{
  "arch": "resmlp",
  "model": "image classifier",
  "dataset": "rendered scenes of toy objects such as cars, trees, mugs and chairs",
  "train_examples": 97500,
  "image_size": 48,
  "crop_scale_min": 1,
  "horizontal_flip": false,
  "targets": ["count", "largest object", "its colour", "light from"],
  "num_classes": [4, 30, 12, 4],
  "norm": "layernorm",
  "norm_position": "res_post",
  "activation": "gelu",
  "mlp_ratio": 2,
  "parallel_block": false,
  "inner_norm": false,
  "drop_path": 0.1,
  "patch_size": [4, 4],
  "conv_stem": false,
  "layers": 10,
  "width": 384,
  "label_smoothing": 0.1,
  "loss": "cross_entropy",
  "init": "orthogonal",
  "optimizer": "soap",
  "beta2": 0.95,
  "lr": 0.0026,
  "beta1": 0.9,
  "shampoo_beta": 0.95,
  "eps": 1e-08,
  "precondition_frequency": 10,
  "max_precond_dim": 1024,
  "one_sided": true,
  "adamw_lr_other_params": 0.001,
  "grad_clip": 3.0,
  "l1_shrink": 0.01,
  "steps": 16200,
  "batch_size": 256,
  "epochs": 42.5,
  "lr_schedule": "wsd_sqrt",
  "decay_fraction": 0.4,
  "final_lr_fraction": 0.01,
  "warmup_steps": 320,
  "weight_decay": 0.03,
  "adamw_weight_decay_other_params": 0.01
}
Rows from block 6 of a small image classifier, named by matrix and row number. Rows with one number belong to one neuron. Each number is 200 + 40 x the weight over its row's rms, rounded and kept within 0 to 999. All counts start at 0.
After each neuron's rows are labels from the 100 images, of 14848, where the neuron reaches its highest value: "patch colour" is the nearest of a few named colours to the mean colour under the peak. Only what is clearly more common there than usual is listed. The data: rendered scenes of toy objects such as cars, trees, mugs and chairs.
# fc1: MLP up (model.blocks.6.mlp.fc1.weight, 768x384), inputs 240-287
# fc2: MLP down (model.blocks.6.mlp.fc2.weight, 384x768, transposed), outputs 240-287

fc1.419,196,212,200,166,110,198,194,240,197,262,196,196,196,226,226,180,199,266,207,181,139,256,223,154,166,198,158,200,126,264,208,209,165,179,227,185,200,193,188,202,204,208,238,186,165,210,121,249
fc2.419,210,210,210,214,211,237,195,115,177,231,204,319,211,193,158,186,227,177,206,181,198,210,239,244,182,149,124,217,214,243,213,182,200,220,197,211,203,234,212,181,203,203,191,200,175,137,199,134
patch colour: grey

fc1.6,225,175,291,178,227,157,152,204,262,193,211,197,118,187,243,229,185,214,219,186,207,255,198,213,151,293,203,179,217,207,210,194,151,187,106,235,272,191,200,200,179,252,208,204,204,197,162,195
fc2.6,119,203,0,211,224,163,198,212,187,205,185,200,200,316,174,165,197,198,253,201,203,206,204,199,189,157,141,209,219,150,207,251,382,226,212,201,201,211,163,200,208,126,179,206,209,184,218,186
patch colour: white

fc1.297,204,201,214,165,216,191,214,207,179,241,230,206,142,213,99,201,170,200,147,192,270,204,326,254,206,233,216,242,262,176,131,189,210,219,197,207,202,204,170,197,179,200,251,208,153,235,202,156
fc2.297,188,239,176,202,203,278,235,225,196,168,179,208,203,157,267,204,216,235,109,181,205,200,199,194,204,226,201,159,182,203,129,206,204,172,234,201,185,196,186,246,206,205,203,181,206,182,256,213
patch colour: white

fc1.528,175,172,210,200,205,145,172,190,195,196,219,202,223,192,210,203,178,203,70,227,187,184,239,205,155,172,215,286,231,203,260,203,219,185,186,220,236,197,212,143,200,309,175,202,202,266,208,147
fc2.528,203,245,154,160,232,151,207,222,164,208,139,195,198,103,205,187,189,187,240,200,253,200,195,194,199,201,200,224,206,171,115,234,189,214,159,197,221,227,200,191,210,171,256,208,201,201,219,242
patch colour: black

fc1.668,225,208,168,199,246,163,218,200,195,228,94,157,246,195,250,224,216,204,198,163,194,227,198,200,191,261,191,168,197,193,235,193,210,177,185,206,218,191,122,126,202,201,201,168,201,240,234,201
fc2.668,271,165,296,201,188,133,282,132,242,281,198,169,124,207,105,236,142,201,201,202,200,201,203,208,200,208,195,200,238,178,155,190,204,164,203,198,232,227,212,170,206,237,127,197,192,280,196,147
patch colour: green

fc1.279,231,191,267,178,210,217,169,146,211,185,204,197,196,324,222,210,211,189,187,269,139,229,214,227,130,324,210,195,139,247,191,250,243,203,204,201,194,218,184,197,200,171,263,224,209,217,222,200
fc2.279,205,200,211,184,205,201,201,116,201,189,214,231,207,203,200,198,187,138,191,202,207,196,205,183,174,256,221,200,164,158,198,167,199,200,242,208,204,296,269,192,164,196,211,222,94,196,197,180
patch colour: brown

fc1.126,189,200,186,116,195,265,165,197,179,234,208,201,150,201,213,201,236,198,257,204,250,187,278,215,200,200,203,182,190,285,180,202,221,194,216,196,217,164,203,123,204,186,199,161,203,204,213,213
fc2.126,206,192,82,205,195,190,180,220,198,237,220,196,192,246,196,106,258,198,164,183,174,204,211,160,244,182,108,167,197,130,264,141,198,231,165,210,249,185,195,196,210,163,147,142,198,286,251,140
patch colour: white

fc1.430,186,142,242,216,214,196,289,270,192,199,110,172,153,154,191,228,187,253,220,229,187,171,202,224,162,186,163,208,204,211,273,241,204,180,173,198,208,202,196,197,184,157,173,200,257,159,148,201
fc2.430,216,188,242,273,236,194,205,205,260,193,181,183,201,193,200,158,312,165,182,201,199,242,167,206,183,176,202,211,196,188,216,205,213,204,219,225,238,231,196,148,179,194,198,200,176,203,165,164
patch colour: green

fc1.421,177,197,198,204,194,141,160,202,200,179,197,201,200,202,205,129,144,199,200,193,226,188,211,171,263,238,203,227,203,199,261,226,178,194,194,202,244,214,187,280,217,197,184,193,207,199,203,256
fc2.421,174,208,131,205,207,194,236,308,204,240,161,156,219,201,200,199,212,328,151,195,209,201,201,218,240,181,199,194,272,175,196,195,234,199,200,244,107,200,282,223,141,208,205,184,170,205,222,292
patch colour: black

fc1.273,249,215,234,185,168,196,277,211,222,208,256,183,189,291,205,197,202,198,203,217,202,201,205,199,188,198,201,111,197,212,186,181,204,272,183,201,210,200,149,199,197,193,244,207,202,191,125,199
fc2.273,203,210,198,201,200,196,199,185,199,294,195,196,175,198,184,190,197,146,208,210,195,137,202,268,171,231,238,186,219,171,200,184,196,189,239,263,200,207,193,183,181,157,233,267,253,208,375,180
patch colour: green

fc1.264,197,143,216,228,230,217,285,116,218,198,198,178,258,245,181,290,141,194,208,199,183,198,202,199,201,222,188,210,203,221,203,206,218,199,195,224,201,193,201,197,202,204,203,195,192,134,180,198
fc2.264,260,200,199,192,200,262,184,183,191,209,163,176,227,200,234,198,184,200,123,396,198,221,184,188,196,216,226,207,275,233,176,224,262,170,216,200,174,204,192,199,132,201,192,199,83,254,198,207
patch colour: green

fc1.283,203,186,196,116,198,199,222,205,238,173,201,130,191,169,197,201,200,226,192,200,275,218,190,267,230,197,254,203,182,95,200,178,200,150,224,166,209,200,173,198,191,155,203,221,107,121,199,259
fc2.283,283,175,255,224,199,192,209,199,216,290,179,171,212,248,224,198,150,150,206,184,199,93,164,213,200,168,154,191,202,129,200,178,201,215,194,219,202,194,144,203,151,200,157,210,189,198,200,177
patch colour: grey

fc1.515,184,202,201,279,198,200,222,194,166,136,132,196,106,196,200,195,169,167,162,204,213,203,201,181,289,199,171,206,150,154,212,178,203,191,179,213,189,199,195,169,201,333,146,199,128,227,197,144
fc2.515,200,195,207,195,187,222,187,202,168,241,217,215,231,204,193,247,219,193,197,249,169,235,225,151,198,141,155,175,205,200,231,234,197,206,198,201,175,150,185,0,253,99,199,163,210,149,125,161
patch colour: blue

fc1.144,219,251,201,240,205,168,205,233,177,189,199,185,193,141,64,213,176,199,206,220,200,202,198,213,87,201,256,193,210,159,248,276,200,160,192,335,197,183,201,202,142,197,196,204,193,157,127,149
fc2.144,166,201,205,229,200,200,237,203,288,243,229,191,187,127,194,124,191,183,205,137,136,115,195,211,198,201,226,183,200,190,198,207,211,183,197,269,191,139,201,212,157,198,199,240,239,185,208,200
patch colour: green

fc1.101,218,202,241,221,176,202,245,164,158,248,172,176,201,225,200,236,194,235,200,171,112,203,207,170,234,202,189,202,208,177,204,183,244,200,193,210,208,200,202,205,116,206,157,202,206,229,199,202
fc2.101,200,182,138,177,169,212,208,258,222,194,182,176,200,199,214,206,203,150,205,212,199,208,138,245,200,157,198,192,210,187,211,198,208,143,181,204,187,230,199,193,167,243,201,202,196,201,201,258
patch colour: brown

fc1.316,288,201,216,198,172,198,230,192,199,188,216,230,219,194,206,183,198,177,202,225,112,203,200,229,218,149,125,200,229,197,89,249,200,284,206,217,281,224,206,200,202,250,93,181,100,284,128,166
fc2.316,217,198,158,233,128,208,208,162,111,228,170,198,206,172,203,174,179,198,166,198,205,147,223,300,193,204,240,200,132,181,201,134,214,98,195,239,202,204,334,166,210,186,207,230,207,203,200,194
patch colour: black

fc1.276,213,200,184,209,202,175,190,158,189,168,199,197,171,280,205,199,200,202,206,202,171,258,208,315,197,109,185,199,179,16,197,276,211,240,201,199,80,272,196,202,97,177,200,253,149,127,202,85
fc2.276,199,200,258,184,198,196,169,207,191,252,207,178,184,192,213,200,199,200,219,178,198,203,208,218,207,199,133,113,136,199,203,199,187,204,192,297,222,202,238,194,179,170,168,253,163,178,206,249
patch colour: blue

fc1.155,217,96,197,92,199,185,272,213,101,257,209,191,216,222,129,153,203,187,198,176,259,218,115,252,223,260,197,207,189,227,207,167,207,308,121,214,232,171,213,236,190,194,211,200,201,144,201,240
fc2.155,231,197,133,198,220,200,276,209,205,157,134,189,199,204,197,171,209,203,198,224,217,318,221,200,212,197,210,210,181,203,233,199,209,201,198,153,139,242,207,200,166,190,219,195,199,203,239,206
patch colour: pink; white

fc1.353,308,200,198,168,226,145,191,164,201,196,136,190,152,207,198,207,166,219,223,201,203,198,233,210,181,239,186,149,257,180,169,213,197,216,133,203,212,141,200,194,199,86,199,180,202,196,163,202
fc2.353,200,209,53,203,255,198,198,221,180,222,271,198,202,263,171,270,177,259,194,166,232,197,176,202,302,271,188,187,191,195,172,225,256,212,193,166,199,161,223,210,213,210,186,191,196,196,228,203
patch colour: white

fc1.199,179,163,232,109,202,190,174,234,194,207,200,232,203,108,183,156,180,197,206,176,180,242,115,202,132,162,268,286,200,200,200,188,208,306,183,181,228,201,197,213,197,260,212,169,115,135,201,253
fc2.199,200,190,141,218,198,185,235,111,168,207,153,251,190,173,180,187,227,202,159,188,202,199,207,206,212,300,145,206,195,196,201,93,197,186,219,172,188,199,206,200,171,201,226,253,203,204,262,199
patch colour: pink

fc1.295,259,195,124,183,194,222,240,221,199,201,205,202,202,204,204,194,205,192,203,260,146,171,209,221,87,196,217,193,207,194,140,198,201,213,215,162,213,176,266,185,237,282,251,207,132,171,162,167
fc2.295,188,180,97,259,173,183,201,257,201,193,235,205,201,189,193,193,184,203,185,265,198,206,195,176,200,244,246,212,199,178,201,190,99,206,159,200,165,212,230,158,243,285,249,200,163,188,57,183
patch colour: black

fc1.535,203,176,182,209,199,191,201,199,146,134,283,212,211,156,204,194,205,134,200,187,200,195,150,153,208,184,201,203,212,225,202,214,208,229,230,131,167,209,233,129,202,243,254,199,187,259,182,200
fc2.535,113,213,308,220,187,208,196,194,226,206,200,193,207,147,200,198,200,225,229,159,212,205,199,304,232,95,224,198,198,179,192,131,227,202,113,200,203,215,291,157,195,205,202,205,167,214,181,203
patch colour: black

fc1.750,201,172,184,216,164,211,263,217,183,226,216,182,170,201,201,216,206,250,251,262,175,240,194,195,210,192,201,195,195,201,136,167,195,178,200,149,278,165,148,233,196,214,208,187,233,113,203,213
fc2.750,208,203,172,219,154,191,197,201,157,184,230,221,216,199,207,208,166,188,160,235,200,227,231,215,100,123,220,201,190,143,200,204,193,208,186,149,99,188,197,222,276,254,203,214,134,203,281,197
patch colour: black

fc1.75,200,204,196,266,162,111,199,136,296,180,201,203,183,200,235,242,236,287,240,206,192,203,335,219,205,186,176,194,150,194,137,217,172,204,287,183,206,240,224,152,203,210,196,153,215,209,173,131
fc2.75,188,202,238,206,201,150,223,124,205,229,202,217,235,161,166,263,224,203,139,159,200,178,193,293,222,166,201,175,162,209,201,198,208,182,171,181,210,191,197,172,103,198,182,220,231,181,200,176
patch colour: green